Weights of a small image classifier.
Data: 50862 training examples, 150.0 epochs.
Rows from block 3 of a small image classifier, named by matrix and row number. Rows with one number within an expert belong to one neuron, the router's apart. Each number is 128 + 32 x the weight over its row's rms, rounded and kept within 0 to 255. All counts start at 0. Numbers have three digits each. After the name is the row's rms in percent of the matrix's.
Before each expert's rows are labels from the 100 images, of 14848, where the router gives the expert most weight on average: "responds to" is what is common among them; "peak on" is the class under the peak. Only what is clearly more common there than usual is listed. The data: cartoon faces. In brackets: how many of the 100.
# router: router (model.blocks.3.mlp.router.weight, 32x384), inputs 252-279
# up: expert up (model.blocks.3.mlp.up, 32x192x384), inputs 252-279
# down: expert down (model.blocks.3.mlp.down, 32x384x192, transposed), outputs 252-279

# expert 14
responds to: black hair (62); beard (59)
peak on: clothes (40)
router.14 105:096120106134143171160079175118123072157166194107144130102077197135120113148109092161
up.0 094:158098101152116124122108096087167153099090197156099119089086075139039089115074139074
down.0 097:107161142114105145095112120173138105137090102119192146114137092093081116121118132114
up.1 098:120154151118134185109129111143140176160196135122123142148137083120115097126172102160
down.1 096:082172099107102123057065110097197110146193174057147101120132111077138133181145124137
up.2 102:148099144097076158099140097142091139132145156153124100091116117178100121149136077155
down.2 102:119173156148143090139120169197116167164079107170117075077143085104067068117118115151
up.3 094:152115143133158121170135089136149093139096100153104076135118145126110136109117142113
down.3 097:160155141123125154079127160158118118099100109122104090098090141128166147170151164127
up.4 097:213091148147107132118120106131146094111175133104154135088132113096122131078129173104
down.4 099:148137144090107099136132088149125150157152080147129125139094129099066148070121165084
up.5 100:161112134136144154147122079131087140139135139101073157146125162104162049132108165183
down.5 102:174103175151034118166181081123121122159196115159160144170121134118112171172095107115
up.6 094:126151149217126153146096128180155128112104146192144179087109157102096106154114136126
down.6 096:135188123114044100093085141169070126107105094127192077185044127112140171134109128144
up.7 103:121161124127070149116211169091101067186127106135159124111128115139093154101102135146
down.7 100:200093243130103064122138132158098119144099122143110122138141119117135178125168123143
up.8 108:132153139112110118111135080118065146118079150132089125178099144133076204127067159102
down.8 108:153080133183083124139119101105126176102180118165109116129162130090168083105147087141
up.9 102:126071096084137120157083152167188113160112187162200084138115142125112164054121076114
down.9 101:120140123171143140114136209139163127120100100114094127151169100112065090152113134130
up.10 102:121110136144101153126154135060098103115151116066098130147110165109163120049101054166
down.10 105:115135178081116100167105088136112130148101146146065101125118111110153108092130157143
up.11 100:112113098149163117148190139087110108100108178155070111092119148190209102175139063167
down.11 099:164065148152103118105123119161163100139114088124127124087109149112185152171130104138
up.12 098:148113101117135151089132169152132117138141170148159060128155130146114127089118105136
down.12 099:162157154210141143137173102100107121133172076098129142085171122130115176163136192115
up.13 097:141068154143091032150126149106113069036086107142122058127062092131073093136085080145
down.13 096:145135078081058161074094080191112125118150160139107114133092141155085167151130122125
up.14 097:186150127105109072055104101136136109128157124097069179143178109143140137092177109066
down.14 099:194143074090099074119177173116148138104168059143134067129092072153061121089209154125

# expert 21
responds to: white hair (29)
peak on: clothes (49)
router.21 104:122079091125114196049161149094075161087064183115093149087174023146057147113107108065
up.0 105:165112107167143126180112177140119105124129176167144151067070143122103117126111147188
down.0 103:113123086125113146136158099083143142126147116152115108088159172083141143140102104120
up.1 101:125125166125178164133150146095127103204153081162144124136091125109161086182045113170
down.1 100:145138134113095194175090121094113094079118195127107119131137133138084120078148096120
up.2 099:089134125126122140134142103155137170111142169093132121132160151127130178143144062101
down.2 100:117159176222128072159153105098124133135136134137151078146133138102191167119115142149
up.3 099:181078110123180141096127129163093172159122094128119139168137183110104112184092144178
down.3 100:087103120109186132159119137107171172110099165126204090060136113136111178124081212104
up.4 103:154101129160160177117137171191189086125133186074141158139131083143151105166199067096
down.4 104:109155126124089101038101175147094086163096136071079078112149134125162075130187173150
up.5 103:129165151110127119129142092110102091106163105079110128085163078164211122188114106138
down.5 103:110166083137119164109121090159126131216056160094127179134109135127082075147168101155
up.6 099:177157100127080080201080111149073046210129132142121140117101090123113156169203071154
down.6 096:119190178126127168100159102066155121104106172147098125102168103091078067170085175078
up.7 098:105238129178133093160084053134080118099156103092145073104153098147138150121148146104
down.7 101:138173142183142163152137128085173133175129107123148141083127115131142112191128092175
up.8 104:139120119089155144143148082145135136159118166147095078128139091137174104142041139121
down.8 100:136120142064151138131078160129090081116107124150128116168108174137098062084135108143
up.9 097:151130182129119130111102096133134146169151130166130064099075136088161112186121121156
down.9 098:129135106130221111139147154148099074148124144101178097093130101120136106124134135154
up.10 097:111116109192113178183136103158172100165124134106107129095154107094089154101127106094
down.10 099:172089134098128165115144175127097210124077145187140110091198069113160112086107121112
up.11 094:147089138120165124148122130149065194108196112165143136107182165166173149134125157165
down.11 093:107159129089185147162158108117117159146165130105114080122161144133109115140111129101
up.12 103:126152139119119102171081062136147143142133116094115148069154079133131125093046080183
down.12 101:161109143169135165147066178137116178131095180169132111122185143102111172114071134147
up.13 100:153086096144107098139076060128107138143157155152113116114164098103123160130160079142
down.13 099:143148153122123148181105097150137148164068126179110090135152125091049110139082151121
up.14 100:098138116066163128116137179177169075151086143166096179123171158108155158157102129118
down.14 100:132099119116125145153107173164162122159113161198101146199150067115158137070128137115

# expert 15
responds to: long hair (41); grey hair (28)
peak on: hair (67)
router.15 102:115143127101134126175141050110087087112189098135114118103059077116094139149119119168
up.0 104:158147171106182109148142136094072163143164100088099128116116107104156083173141133116
down.0 103:088073113152097128116132156070125136146159124142123144153104133114101141116148103160
up.1 104:159159086132187160055156135135149120130154090153093142058065135166092142104185180121
down.1 102:087157076129142136161068143121124097133158145094133136159161152141109129189118176123
up.2 098:130154140165177096125108150121107120124129101076109099124094121094127052087210144148
down.2 100:094111135188087145140109132149170168157130145128132153179095150093158144159141177113
up.3 097:088115161138090097179101145127131105101069156083119112144152158163131102127137153095
down.3 098:160099125117142123127088091121134108126150110157069121077117090166146121129111143081
up.4 096:180113129096130082131159100137131145097199091093151199162149123110068143112185142135
down.4 097:144109148109137135128037104139146133073140156139140110138159136116159162186132107169
up.5 098:142110129125128105160122131114128079147203077098138110166153111150136086148176095152
down.5 097:139102139169114117105114124114119113118164181093077132176063129108132084099115076140
up.6 112:133092185129140100102099118123165111120069155144101113152106159099063177081193133164
down.6 109:136116113163162097127094122122125129147112097151103191156116116176113092098084104128
up.7 101:153153139147184118127132087123126096062115090083147113099090151127128084089095107124
down.7 098:119160108147166113147083131157121145099163112096192130121131144124190144106109123090
up.8 101:130148078184138138125042097142172134099063167162161164093153170064142132143109116140
down.8 101:144130129192155112124200109129144141128095156156155146129112116131184142095080135146
up.9 095:165149155118161091171131110064124091093090127087080143151207105181114036109097085129
down.9 095:138143129141180132142100103110115144091118116150110126172102193140162109084140171185
up.10 097:141204124120183120146133136144088188157145133123116095119155174108064150106083072092
down.10 099:143109137145125149140079130150060177076154133129091121110107124125163127146086129096
up.11 101:160153145173129162085121159143160148138133112058117094110121180126179159159087122115
down.11 101:139087143166146166145159080154090130200116121148125108122156094083114146086132170144
up.12 094:152172171116208148173086117097109092149158101138069143132111082105147096139098124102
down.12 093:124129123147151156125082141151112117126119064148163114138126155136093126096197164124
up.13 100:193152152157134167087144113122165124084099105107150124085142089180074126141169107122
down.13 102:132136099106136145108125126149097188134098118152165132111135151147200102166043170155
up.14 105:112097095089117071147206139134079121113113150179129052167151177129115109049153130107
down.14 104:097097108104154144176134138141145126154129163122177076118120099136173140106137165182

# expert 0
responds to: yellow hair (31); pink hair (28)
peak on: hair (31)
router.0 094:102080098121138087117125100095133079177174076142177144161080147119160075143152169157
up.0 101:107094164118169073175121143149101122101104110105122131153172137065104150096163098152
down.0 102:148105117157123160164106046114109131016153103137177103168124104087153139101164101162
up.1 101:108113158114121118197083114096077116124077143150047060117122143151072109189096093156
down.1 102:167142121099124131091149126122167213140158126160127165121127166118183154079110094126
up.2 100:143148129117119103123171064175116099160178177105072119117173109114176116129149113087
down.2 100:053121123138118142158127119130114158107138159155204151079111159127094126168084240169
up.3 102:084176124079165136176118130118108106130131157115115103101218123071138163165098094116
down.3 101:149148164144128161174086112121183112113166105126063115165138143203152133095137158107
up.4 102:077086114104158125075121155156151087198146197134085104122128120152152117106113160114
down.4 101:142095143155140107130146050111104101096167137142136175145137117139145124106181182172
up.5 102:155065123099048172167142158055098096185126156135138168164184114123149156160107104122
down.5 103:176151120140106068125139113134167145045107135136170117151095150087107099097077209149
up.6 100:075143171143128134204121096149172133098124123091152063119126115187132154103156136153
down.6 104:069136130104144118106143095174185168145108166120149137129161135177139127073092144136
up.7 103:133117127066157156166128177160097212144146201077135102115141137108163124142143190156
down.7 104:139133102168182029117083083181128137099136184154146123150120119166127103158115164105
up.8 102:092177105103177159195113101068081113155125172070156122090107128097055128136130107107
down.8 100:137126137147119139109119126090139103095170098108119103137106121129171105083099079162
up.9 098:080131141078114116156168128103116110064085131104099154148116125097137130119156111145
down.9 099:111124160141116186130181164084122067146105117170152132127106157165109122131137119139
up.10 095:112158150127178086110129098091113093143110112118049108152131159098123116069128128161
down.10 094:185120063118118109130109100178100163055124137092088098178074128142119116032158144155
up.11 104:093159142133171128161095064148166118108124149118126112095102128142189140147142107111
down.11 102:095129121123180130147191097152080133151124096139078140130108135121092134124152146091
up.12 097:100182152162182108160159083084136180137138113182123144164153167111114138128089149094
down.12 097:092131181214148192099099175166129152121126144118120134184164133157136141106100155156
up.13 107:169140069191128163037159076068165089161154164176166164105157117093145127175135121128
down.13 104:176153159125149083123099144097151172099154072121099104157119168135128103169118204118
up.14 103:152143164097139174112130140124178137145139123139140118142156104137094158155142162135
down.14 100:097128127147172089164106168108142119075105153124101108082155133150134113133119099147

# expert 22
responds to: beard (45); black hair (25)
peak on: backdrop (95)
router.22 103:118168079134131073078159181154139111126065109115120128128093172113129089102157160146
up.0 106:086071082105178154068120135119177109121125191144134170165134142053131121154113086123
down.0 103:184130132121079105166153143079090172201122121127067093226132145087161093101159111079
up.1 107:146117076110116125142153145126220108129111084180149155129144074140128172143040165100
down.1 105:171125212122106127115136098149139059126127053162137143111165157129088097160098128144
up.2 098:173191165087110116138052136203121146150127081153131082124114136104078136179193108160
down.2 098:107142092146103087115122156101076076120134136148147134114124183130093135068157130112
up.3 097:121114130150134096196143176114159102139118153119146169099205174182112181150092145133
down.3 099:167167108118103155114140153119181089122121136159198145125134154078129121123124152170
up.4 101:085118042108117172071147139136079132110115076129136064091154159154167136165111142121
down.4 101:171156188140089098156150141140121091130142127142142170115143144109106109090139105122
up.5 107:159125119117156079151129063126185149066144132072177106168120114100218101158162090112
down.5 107:098066145119106115181082151114063088106129186104102137161166099134108102072146163113
up.6 097:152118107108151147148171094186158094119119165115136110168151078100185085143094127124
down.6 098:119165140172119150132191094172090119144091127103132107149136105144164151118085168178
up.7 100:136162098137092111088152052165091129081143187155164138144157111198162121149112072170
down.7 099:139140151088096118162089119136091126120123144154134084104098146175077163115133171147
up.8 100:146200116085097102083119109100102134169127136118126123150148094149099158166146146168
down.8 102:153138152156124188150088217139075162096145120112171158126160139072097109146135133120
up.9 105:123117084110078121044138151088061113134137123145127123120096174152115084158128161132
down.9 101:140172203134089179197099111100144159150110173116144121107143114150085125173115106149
up.10 100:099158106121113130100138116124180105118135069094141062117125108141173117083073129132
down.10 101:102159156169168101145124196146122120098162152164119136094125046111144188140127140091
up.11 098:130129118158100146055090119178139144160158153203153094071115115149200168119143115152
down.11 100:174163168117120100195103162156092105143120120093114089159121133156114140167129176061
up.12 092:052083157095095132072152102190086138106144106165069139113202140133137131100127153105
down.12 096:151173182105103200176153075128181084100133129103090119137166068135092168151088175153
up.13 098:129119137141131065108155180168165115100118130178138105170150128088153083149116082177
down.13 101:200173151184150105131121169120136109081155094150156136104111101140124145128125126161
up.14 110:095098138132106042233140144156180141103141133084078106159131123133147078091147168133
down.14 104:089133133103167111153157075080095134123127137116090153086113134182167101090170133097

# expert 25
responds to: long hair (49); black hair (39)
peak on: skin (35)
router.25 103:121121074080177124150093137174117135151126111154138140142142185149123127129170125079
up.0 103:122074124133141174132084083125149112091175163122119102132162079090188143176054129071
down.0 103:199138139155132146116143095080142066099157151095142119123105131149144089124116119168
up.1 105:153078095119172127115111110081105087159152177113110183092153147097101026078106097097
down.1 104:190136128111134124090153197112139132145099118163091125092132161152109117108126110080
up.2 098:174132168134153112063143157071120143136140122147132092082108143101091124164099118140
down.2 099:103118108128200171137147135101111142155132084149140136160140143116136149135138163145
up.3 102:119152103142094169128095158156078100118140126156123180093109117203037105125143102105
down.3 100:128103178151066153125159185120104129101092143119117203185112081127083110114133074160
up.4 098:146137177118087136088169110135181087111135088135145092124164094176118181174150148167
down.4 098:110064109135132160115128183109074167148122167110151166105108124064126192138136171108
up.5 105:149145095102107076114177142112114101094111131184116127144095115098154126099128127085
down.5 104:185157169107090143131076138086123064046115041145097164130084117140057164122174136159
up.6 100:116139133144132111126139105087138140147161135134169085220146112108098154119061119118
down.6 102:110160134119106147098144133139136090152042100106098176102125133044151167142165173100
up.7 099:168131120095131114150147151145144117115104077117120125048201103177135158132144163153
down.7 100:104120075154091132082130113094075111139082151130173164127111176072144146150197170142
up.8 097:150087165117110129078182153117136108135140241149179113121167140130184103132105077102
down.8 096:151127047120085133141056131161131091134134130130158119184136107180151133149134091174
up.9 106:081126129192108174124122138122145112159126113119086134163159106086126153096099133174
down.9 102:137084122140137143227157121172118139106098161140122150087180142119112098080114120120
up.10 106:122147091070149110083189083140144097088155178111166111087120096131147152176100099172
down.10 101:089151112104069089157101181106104160120110192127133112192102107154141171129161135132
up.11 101:107175116151149115106108082119157063162168122134090080147139096057079103146157076141
down.11 102:102118134122089116114135141142157162173102078159098152141137134108096140102172104126
up.12 105:107140101144112120143147169105119108159067064134059142073112101198157138121127126140
down.12 104:176109153089110199174102165116084103090124134099131109118102077127108094148153074064
up.13 098:108139118148107152133120090106152088126140099152128118162060119227168145087129074156
down.13 099:170125148118117094151151177081114105133121098218046134109089163095161102105096060111
up.14 099:144143083128080139119113104109128115127141076184129153108167069129068127104195158177
down.14 102:186111161128131116081142183047095124114114124150170144127168153135177126081172137065

# expert 9
responds to: white hair (39); pink face (35)
peak on: skin (35)
router.9 105:129103111111118149125134054165118176098121083111072064071179081113162148126117140107
up.0 094:059159123088130097105150149098178086162229130126104126139072188107118139184162128132
down.0 098:100163129116146162063161141093075123064137108135125100140084145138090090142160175118
up.1 096:135133141183144095128124107147138168095180139104099068156095135125083147135117079133
down.1 098:092135080106141181135154183089122151158108146144172152078151152076096100163124187128
up.2 100:137158132126108137105119102168191101185091169141129107120109129120158131092154130095
down.2 100:086177102115200157176121079170119138110136106086111070120080145170063147131231116108
up.3 099:095176152113181083105194118145119072132066151161142117160066080144137113158196163089
down.3 099:123164098165112114116097136120166150133128089115129143140100147104113144188129094151
up.4 099:158172057159135159104062092094140172097159060077149162101075148102237101093179121129
down.4 100:171148123133122136130086113165114079092159170103050117123107134155093143069145160064
up.5 098:146102122145110141076185114117095139066138111153133124111162097200165123155100168132
down.5 099:084112142082128110162176123086107139151132191167143200136136109065111129170103125094
up.6 102:168090122110150148132136092126156065127146201130135085109137136076154172124135128147
down.6 101:126115138136104165077117164174094088094110134118121131153147110124129167160120109138
up.7 099:146109062149131105169165151151175131098104139110077118032208082094142124129119122106
down.7 101:179124141174091104167058088134066127170100171097124096082111128080127108147089108120
up.8 101:098155105153118111095135083131134152112127178124114183078085101101163163093145077119
down.8 101:125149155129101123185086127091122113078090165146109091094112159160095105060170135131
up.9 099:128115102152127151151081079075140096084128118135053098124070175100157115148108110123
down.9 096:158160155185122171097110138120132139096143166171158113187119146131164125134149104150
up.10 101:126095150090114131104122113121145154110134160096084073088140081112114162101131141133
down.10 102:111127137163154134157113101156114134162138148133121142089204124087084142184107105139
up.11 102:140096143149175162133061105113134161154133090155087108135101107109158155170129106158
down.11 101:096129134165130145081061094156126206106118134166122171136172147136146115121198125098
up.12 098:160169153132150154137131158075152128080168151131127074147131136133080147106161165158
down.12 101:118136108153167092133133118142102134120104093100097109090075175138119153146127086110
up.13 102:077096172081134131117173088122107113143143155173104086133105053100127154130127141116
down.13 100:149086110104102118115218145122146179123151056183147161075146149169081187219104094134
up.14 101:099140104094110169191096109131107132124116122078173180113161107153127170119135147083
down.14 099:165136163169138097185079109135074109158176116117165184183183154125150147150078158129

# expert 3
responds to: pink hair (27)
peak on: backdrop (100)
router.3 099:118133082131179144148149156120166100095107145116074059087130188121135172100112125099
up.0 101:088101107159144134162126198111089151156151155126141128161156157149128161183099088196
down.0 104:173159129128039151148172143120122176114109137088163131134068124107119097112097150153
up.1 100:172176112150121135100088177166208134155146161115110138097099134058144086096116138100
down.1 097:122133138106103140113169162103093098158145136102105150087123054151084140056170077132
up.2 093:093109117150176102106133097154090086134065192176133079121110087160132111119079119128
down.2 096:122094119101132109121165120096116119143072077124155121121125095080069087130152145094
up.3 099:184112133087099100143096121098158152099107096140143110152103140166154125154153079142
down.3 100:073159194069148163110106116088089150201161142127166066095161162111113183150120121157
up.4 103:130092106153113174172113088098157218133136126116127124137170111141157099126107140133
down.4 101:133102155099171116163153090113156103139134125231154086136146129173106118132132151132
up.5 105:121101096126161149131111111118125190087131172132122155119108107141148137123113082125
down.5 103:121125142101126106145143131121040126056069158087114082078119125109114113109114110182
up.6 102:053123166178119124124127113113148156157123149103155082147087142152123164142122106143
down.6 099:126137108071149115141071104171121150174195122150161128163115143134183104136080082079
up.7 107:163148123129124153111048109126170080111144183149146098116134130139142136024116148081
down.7 107:059155148143120101108150145166115120121142122135131071114119155134149148129131144134
up.8 105:102129070136097094126121160133140099123140086134089116101141144171164148137112098139
down.8 106:117134145081130152105104140139111191175186148089114150057161133125100120151142097114
up.9 099:088131136124161123068125135174112151087106118154148100117182093126131140130140089133
down.9 101:138087129163116080087161186137108099114088072121109139169132125111145132156048141100
up.10 096:190144128137079118094074129170039132133191110111135147147147097137187107119142100169
down.10 098:132113117074161138130155030159155133171096104140140162109182101078133071144207143098
up.11 102:203098120137118153130094152182140120155127150120128099089149087048141176148118140139
down.11 103:177097156088147110107131093118117152176096099107110107114184115035175143121127129183
up.12 097:153129147157132045132121150145152096150107198101082114150105198077161146128136128157
down.12 103:087148127126111115135102131095100132082123115154202138105150132154108070122081103119
up.13 095:097066172188137136138145128171111166132107171127159162132075113126099109131114187067
down.13 094:113136136141122084068045156189133116143123133173123115150149105132117136114153112104
up.14 099:065115122146130095089155147124107040094114118157104076107136087104115114122113115122
down.14 099:156125110083095132148177104074101099164125053105143145124095035079115091137155109145

# expert 28
responds to: glasses (40)
peak on: backdrop (95)
router.28 096:116096128115182149130086132092144128111169111158182190074077158135202065121124172126
up.0 107:109108101158163142133126153090116090174125094144175120107146149087113120088117179097
down.0 104:162137156114104139171097138178130087087107118123104130179083108084165108090135115167
up.1 104:163124118132178183108125101186201077122133128190128140131155165156140107097145144075
down.1 102:159132126133124109147167161121194164099100053124089105128193118101185084127117097115
up.2 107:117160131136128131136156148103177144105155104177121190156136149122093090107110110091
down.2 108:160115163120123091146118076111098069068100161144078114160108094138117133111171179139
up.3 100:189103125177152099157146164194149130149110118175126093121155084112118149175102129107
down.3 097:115148162093098156082139127164133116140140151133079138074132172114091121136142082147
up.4 103:187126118148075099190135158187054187069147106128069111121149122143172086109082103146
down.4 100:124108119124135102136157164152146155169045147152130142139135182143156119135141128094
up.5 107:146140123134157120091122092108118136157145147104164182111134124185068166154083077173
down.5 105:218092113097107188138126126143145142115091191150113089117093141125143088156132155102
up.6 098:109171209059140155114208184125121126106076115142135130133135171113116139117107139148
down.6 098:129109114117150154168146109172137085171079106159160107133145134115091124080174101138
up.7 102:150123136179124109137136134129129117156146159159160187142158114140181152160204084135
down.7 101:117109150135141073085126159145117103163135101069139131103169134113110095143078132138
up.8 106:111136145137137149110115117131121176128156157077158109180112086171141163087124086137
down.8 103:139112139072129116171147099087124078117194150149161108142136120188140118174095144087
up.9 100:082136151166111126136091139125120086166209150116135144153160148142145116146143112099
down.9 100:122143093115044199136111109126167065137027121131145132178096134156111074105083089129
up.10 099:128169134201120080167123121081127120060098152127087118123157090169124122147097100126
down.10 101:156126142113100202107159158074094150117049137090125144137118162056112082117094107097
up.11 101:146070091103148070141130140147135110038208111180143106086060139080136099158135169125
down.11 101:145158122156140159081152153150144064117124062111191140150081125089061137121139122150
up.12 096:085075124125108120147069151160120110130146066118093161124147178122112155125087154089
down.12 097:107126205090107186096082061109111141103088138102149144066111123102123169186126097179
up.13 099:149091104120077135118137164100130119092117132099124120111115130105142108159153146084
down.13 101:120143159173092166086118161090148108159142184082165110169131119136110138061110090173
up.14 099:112134167157091095088152123100141140187127149155180087128137099070110163155104112161
down.14 098:156113164149143126136102134148131106167111086161165139091194169185132120151144143165

# expert 19
responds to: pink face (47)
peak on: hair (26)
router.19 102:138157135117107127124119070156160097105163098153111146131135094135114158080131144102
up.0 095:160161171082115142120087112141126144202141094142084103118146131107108057206150156146
down.0 095:158190080137150129100088135191178137109147148145121100107118112129107101102105132117
up.1 099:058191128095115160176148126111150139132149097101118128153165087160167181091098037121
down.1 100:097204086083140152136139102103160121164145096124078133103095192103110097130183107085
up.2 103:116145124104108130090183098216129117084167101105124149125197132168109091098104097137
down.2 102:071139129075168111131153082079145126103133131141108169133101099161123110134162088119
up.3 093:097116104142090229141211127175105153124133108164120174109115134122107124149087108086
down.3 094:136152062124129140145164122126085148072127172131137121122112146145098138139162077096
up.4 103:199130152095087135148111060151094114152141153161118169066162130096122203140127125208
down.4 099:126128181162112078115130094138123162117096117134114062152089158108105115087138142182
up.5 098:177157079148161111083123099075123096179115142125146081079125100120134102168120178104
down.5 097:145147164161080097121090099140125090085090169118152165178174099118099101149125152074
up.6 095:140139156106121066167142101094121160110104128155168108141169107185069187087160122151
down.6 096:096141079101158128145100107107177159062145085138077160078118144103183152067126196088
up.7 094:142144138194130146148170131109151077133142139137109127167173088129177105182092133067
down.7 101:164152132173127166134164089113159145177122160044173173091123099198086141088154085082
up.8 097:119071112112102122135125102167171112127095156116154128166126097155231099111159138111
down.8 099:100161138124145165115094126109117108113173167163149168077177105100122096056108125123
up.9 102:177069104083135102240136168139090161183124132145110111102152116107076150091124175123
down.9 102:109144155168123091154123146133131151115148155116130161116161135152156134110111133104
up.10 100:135163148172121124165111070135135087132122155169160061142104099076105133165126142146
down.10 102:131134121069123155130169139160158148138156130115136110166071103145098142149160130118
up.11 105:118131161128084156153100118157117110100237115157083053077098117112118158136148127155
down.11 103:168113140146121119120174112159100195133154170134114116179106100148079093143082113081
up.12 100:133109168111154116175160151041100195102136149121104092110176120096055112110090140113
down.12 102:093137119174108223093141152140101131087131171090136169124120113095180153182096141109
up.13 099:084121083131059153081165151151086155107125101171136174196135153115075143094142109198
down.13 099:091121113163122148095187110130089126100172212114126081090068134113169097089149137159
up.14 096:164173093135131072116151080095112129133125139143082140123147085089096135154140150096
down.14 096:109144140117116150122138123108135125128148186094119151096132117174132175140115118076

# expert 23
responds to: curly hair (35)
peak on: hair (58)
router.23 095:160090138113097114102166115204122109137165129159158057170158206182115169124126126145
up.0 103:142124091128134124116085167164126156158119106177049120075160179095113201110125157148
down.0 102:116170160155138092143142136043106114122124171117158081122073053169166106155116195135
up.1 106:180124196090118132112134083175167133118111088118123153175104126160093174135147127094
down.1 103:152148149142128156089168080140133166127212134133090067087118143094115112136148171102
up.2 107:146085088138171058127158151130124146137141141120138153111126199112156148158110122168
down.2 110:126176099144175157110125217122123107052111157153159064102104148124100089164064109153
up.3 101:218088166120125156137140133114121104127155155099110140143178106135083211104165099093
down.3 101:114097133103127117117192130143148177124159106114132156123096148049150136147200126046
up.4 113:097118081100162125149131157109162109153117220128121163118129175125094142170083150140
down.4 112:155112084127141146114143179084120075120133185166142142131127074121092075127019156177
up.5 111:111140090117142115092156154111148079125154122082140060156110117137116084109085100134
down.5 109:152176125129129110187036157129102138063138162120103127129111167141079111076133119092
up.6 097:196085123124118171064141130160115145178093141123109133168073124172118139151145119153
down.6 097:154096145149108131155151109141089116221165153125103081137053115117157150198099122169
up.7 099:075171073141182120143056139130166065121112170129099120101091129086126098108142141141
down.7 101:198156124154069189111130148172138092122158118122101121111168151114149192136130080146
up.8 095:161163152152154121178108115158144132110139170152071111114139135119119156114107120131
down.8 097:106154143114207189126120138140105121138134157129142106103093108157084149217076207135
up.9 093:219122139171120101150127085123123109133125129084195127126172123103141116124129172112
down.9 094:136100089125101163135170118114182206021177186067185111154162143110107121103146081140
up.10 098:158088117150072160175105110145144122145075148069070171123175163117131098152109144106
down.10 100:189111149096131120147122101059138098178134144113120173172116108149118164170144145133
up.11 108:119151123110151130078128090120138121161159151161190072089109150126124096166155193094
down.11 107:060134086153133136127092171123128156067163115121119114089124168125111128092120120082
up.12 106:087144091058114065133111124106154168080162136169172182093094169080155166128145128099
down.12 107:126131092119141145109126155120166167119098097092141112102115131126174174172076104137
up.13 096:151105127097134175144122120109055073140108134066178100124111098148072124121072138097
down.13 098:150113089137124181132158122131119201148186053054091103080094158118054096074159188110
up.14 099:137126163131185163141147067124103084062099147074099091172101147126146143136142143112
down.14 099:095148061071121147151161197112145119117201125171088131120108151162119134071123149117